Weights of a small segmentation model: arch unet.
Rows from block 3 of a small segmentation model, named by matrix and row number. Rows with one number belong to one channel. Each number is 500 + 50 x the weight over its row's rms, rounded and kept within 0 to 999. All counts start at 0. Numbers have three digits each.
After each channel's rows are labels from the 100 images, of 14848, where the channel reaches its highest value: "top examples" is what is common among them. Only what is clearly more common there than usual is listed. The data: drawings of small networks of dots and links. In brackets: how many of the 100.
# convs0: first 3x3 conv (model.mid.1.convs.0.weight, 288x288x3x3, each kernel summed), inputs 0-143
# convs1: second 3x3 conv (model.mid.1.convs.1.weight, 288x288x3x3, transposed, each kernel summed), outputs 0-143

convs0.87:527462518570481524502462471502470493507498509521500465537521454491485497482420506513466519559460453499498681469507506514466527511499509467485502486511498518502522510506493485533495481448518452440502519488502497512493471494525477538512495535509523450525550525453511453439496461503524450489491514508500592515553493491538564487558499000499507505485485505536438536496514570489486516501486543532535428460389493491496507474487486483534507
convs1.87:502589398495493522497476581482569524471488542476433591526460472520516381533455467474525467404501531586557564509502470442504516471413510489426507578460402544481470469523544516507479480497479568571512501516546496450432593505425476509462464557517481485534557478542445574493466523528560481496531585564465516532539493491460393532364588291536565495611498538486524484521490471486415529518496513562547554506577432429478486474517573555489494
top examples: square dots (100)

convs0.1:502463428468538520445465457436502546403321574533507558471545570525497442480533497427493501520548519490409517422499492578482450495534504583598501480451462489557479489466531521498391475491471580503478477516478467523504573503577555550486524500488489497498577455516512378422486589532555593519482481436404469433519490531544464463555504496511516471505512562434519453458581491469548563546481472386480532516500510452532468413484532477487501
convs1.1:542462520468539505548497496545497513503521497439502504455488521509651515443557498476521490475411571508563453627485507527518497529626605492438513549493465555469598506535525584493680439511569560450475485426528477588364521463465427512475445472487555520496525557525498565544476491431533514548451521491613572503491515479614477511488579510462450515466462494498497466510442504534487476463461489510578499544459553476515485494527538397508474
top examples: loop (32); chain (27)

convs0.127:520503462543483475402482441434463455463510507514624550476458534509421487495501546560482495439496435487546561466515625523568434540477480501551485532555455454495509460389485590645482450382519508499573591404373391482505474448503529490432457484498514531389452511391446592485526534508570540544451567513470492529488519481470473485501507499456453497524502553481310558433475554548519540480486492440493607545535503451482445618526446521516495
convs1.127:474523442523496448602481596573466543495505479521531483452494486510486518494506432409427530539445495578545507510485438576417518542544547484538494601520487550577453458584531502506554597510526544472621516579534473485547534478409520461490509557508461452565442534456516457505535577435400540462584460558528586481514472542456512444481435487630516510462454571504444447490540517512465530587526399544507420466557451432504630600516513484443495
top examples: laid out on a circle (100); square dots (61); chain (33); loop (30)

convs0.27:541508555578488351507413517422492467551447473434471459494455527529473536484523561442553464533512404568477526472471623509461421599539475520548437562411494511462570462354564588490481502444479559529360515423473497523542454453453460492449511580514642479462525457561563477472531532543523573520428541478605523547499446442484493491505558498557497445479488508492483681428441482361519475514451507480543384468533468458526466358529430404514505
convs1.27:544508484483581514462506449457520572431476494554479454440570494469514473559577487554495487516503571429566594640449541497554599479474492591540577449556621477500437503531471601491515438441593514488518571532494408519478621459484483558487480437512606491553490545521550610488517516532488424520465513480424477510569537472553487594513544530417447468586521536470531440585612544486522523476588519544494460501529583451502506446564432453563472
top examples: laid out on a circle (93); loop (47); chain (33)

convs0.132:452455498465551524439460438549518580494397554523486452481526425534424521472522466560500563518503490492491525493524545482518494524477369495534434428488472367519434487595530530492462487494502540504525499449481404484449510473477530484487463514513447527422498510557580492459614498527483523500558481534468458372507521519523359560548607497567556540502477468508562431561550487447468562515521479416508405439533548590553480494571466443510485
convs1.132:610519451558580591466463539532517563459549536472493500489506514478611493428467514410532409506446554470465523555540501418489560513565529571520591491590529579489564491526476527480593453518539507508480566452528426516521517555526444533477545386510536507441501490535458519493505501506453508505505492520577497569546548394562475585455559495475438524547521548525413540532464541525480528515509482549550571556445523501462524495518596514518479
top examples: loop (36)

convs0.253:545433461436471507537497482474541565458442549514363518551545557445492562442464501522518551516471465613537508449497584452505492399579517464483473500527458399448424493443525504490479430512485567490568535418481465444499588492516432551469467480534501506492535491366502516551531563560517480456537474536487466623587395508594481499491422501486414483498482487535522552443462473361558447537507478511450487494414569449556498532489439603515493
convs1.253:485540503485434356478478489408530419619589490478457439476482483476574466481482515525520461560509491510474534587453479478514406445489532443531539496416480529432493522447547587488606490462515552500460490534419611492494592486459489529485604566477462499412458515520434600417406578488511496594589527484555467568495556514433523485582496529539515597515498523456549438391497502589535496491438496498563604481430434492526522567433622417501487
top examples: laid out on a circle (76)

convs0.69:500555528534436444515444535418484478549526406487451439494451568504460482556525514564549529492515519548418513461463526523459395490593554500549429522415473488421618461450552540486397635471502530502406512446451439499516508452621482521459479513508617463486534514520542462497530479499500575505577552540490499403478497515446422451532573483525557439513495552445513565554484454441516544458538496565491487491490457493522579406439415516481490
convs1.69:464520471613537558430510480546500508410579452508640437547416445483500530482580569543442442483531523490472457473522476423368579595548509540552501409499477467503404512509506487502441373446515484523497512511517509550580499545541467451454502454497626456527575413473501572507514477534440484491476524461512468546497537515509494444503504469408468385490422445470499467567484576545547457418528456500482474554536524510531441454489440473543498
top examples: square dots (68); star (33)

convs0.224:512495548482499435492496502524430473473453517487429488544433549512479470484553577597579557459527497436481498484502669538552368488521501498564481504555472475502525491381516634454484485397507548514473479484428462463630490463520475497439501488486546525471503507340528457452561534480500558448438503437423450542496461476473398508495332495443567474440537554467411587472526444431566486550521422517509353450493457492497422644491495639450516
convs1.224:487516502613472409520517543470551531473572449495566405486540449475603564464475460511500520514473566515457509489461559477469478540480587554515546528508392550468450560552492559535609490439492545526448473547504592508498546416466511466468545603475436526463472557531418552524518540492501490502588524582590555579499564556433468486557444512542514549425460475433552390488449498595557564529447467518537541494503524474471571555442525431510492
top examples: laid out on a circle (99); square dots (65)

convs0.125:506482486538428453529404506504483421543509517459529481432499541550498454492538508548603445455583600490423457402507657533450347470598488512475433488488474478488467488283488488416484502490407498471534546505423578455519513494473485498438525468508418498338520461454456489435521526510580544548442456516517528543559563421518371538511528482544497508440469396524560495461466544381497548508499452451464372520529461518515455449480584370501516
convs1.125:518450546517523530422502511471474521471421637449498491513434485494536425536508544517527539513538428416509455507605443508527535498459434496477534479515436532511472491515499515548529433580617452498501546454532462503450434483568489492541510476509599349538535391492565544535527508527534403473485523502461450476537583469542481567479534509424462530571552459537516560541533507474442436520559533482539485511537560529579522406508473533536488
top examples: laid out on a circle (100); square dots (64); nine dots (57); loop (38)

convs0.34:507412490506477537487544494537504502474511530430465511573468418516526458526443546504344534488471479555470482561477326378560620481506472450498434478561511454548565459567544479549520571586505515466536579526452562462386526479436549533477474496531505371593572357525486522566449420454545473460573509507493614462528449498547442522411509508531471502464536497527528448562564510452466499452572513490460507399486581497524461438478489436506476
convs1.34:462495448509528508475565575489567471458493374490559353497467414447567540521538479536555502561481572456480481556493502595505496456565567543586535455535530554573484502571562526449540515473511509579482521570491569492496486495564477516532505559550420540495457522519577532454574568450496510465463417558562411601473574434501490503587525491442458512524483528491572478533530442580480543508508500473512497567483512563497499546503620488481479
top examples: square dots (67); chain (28)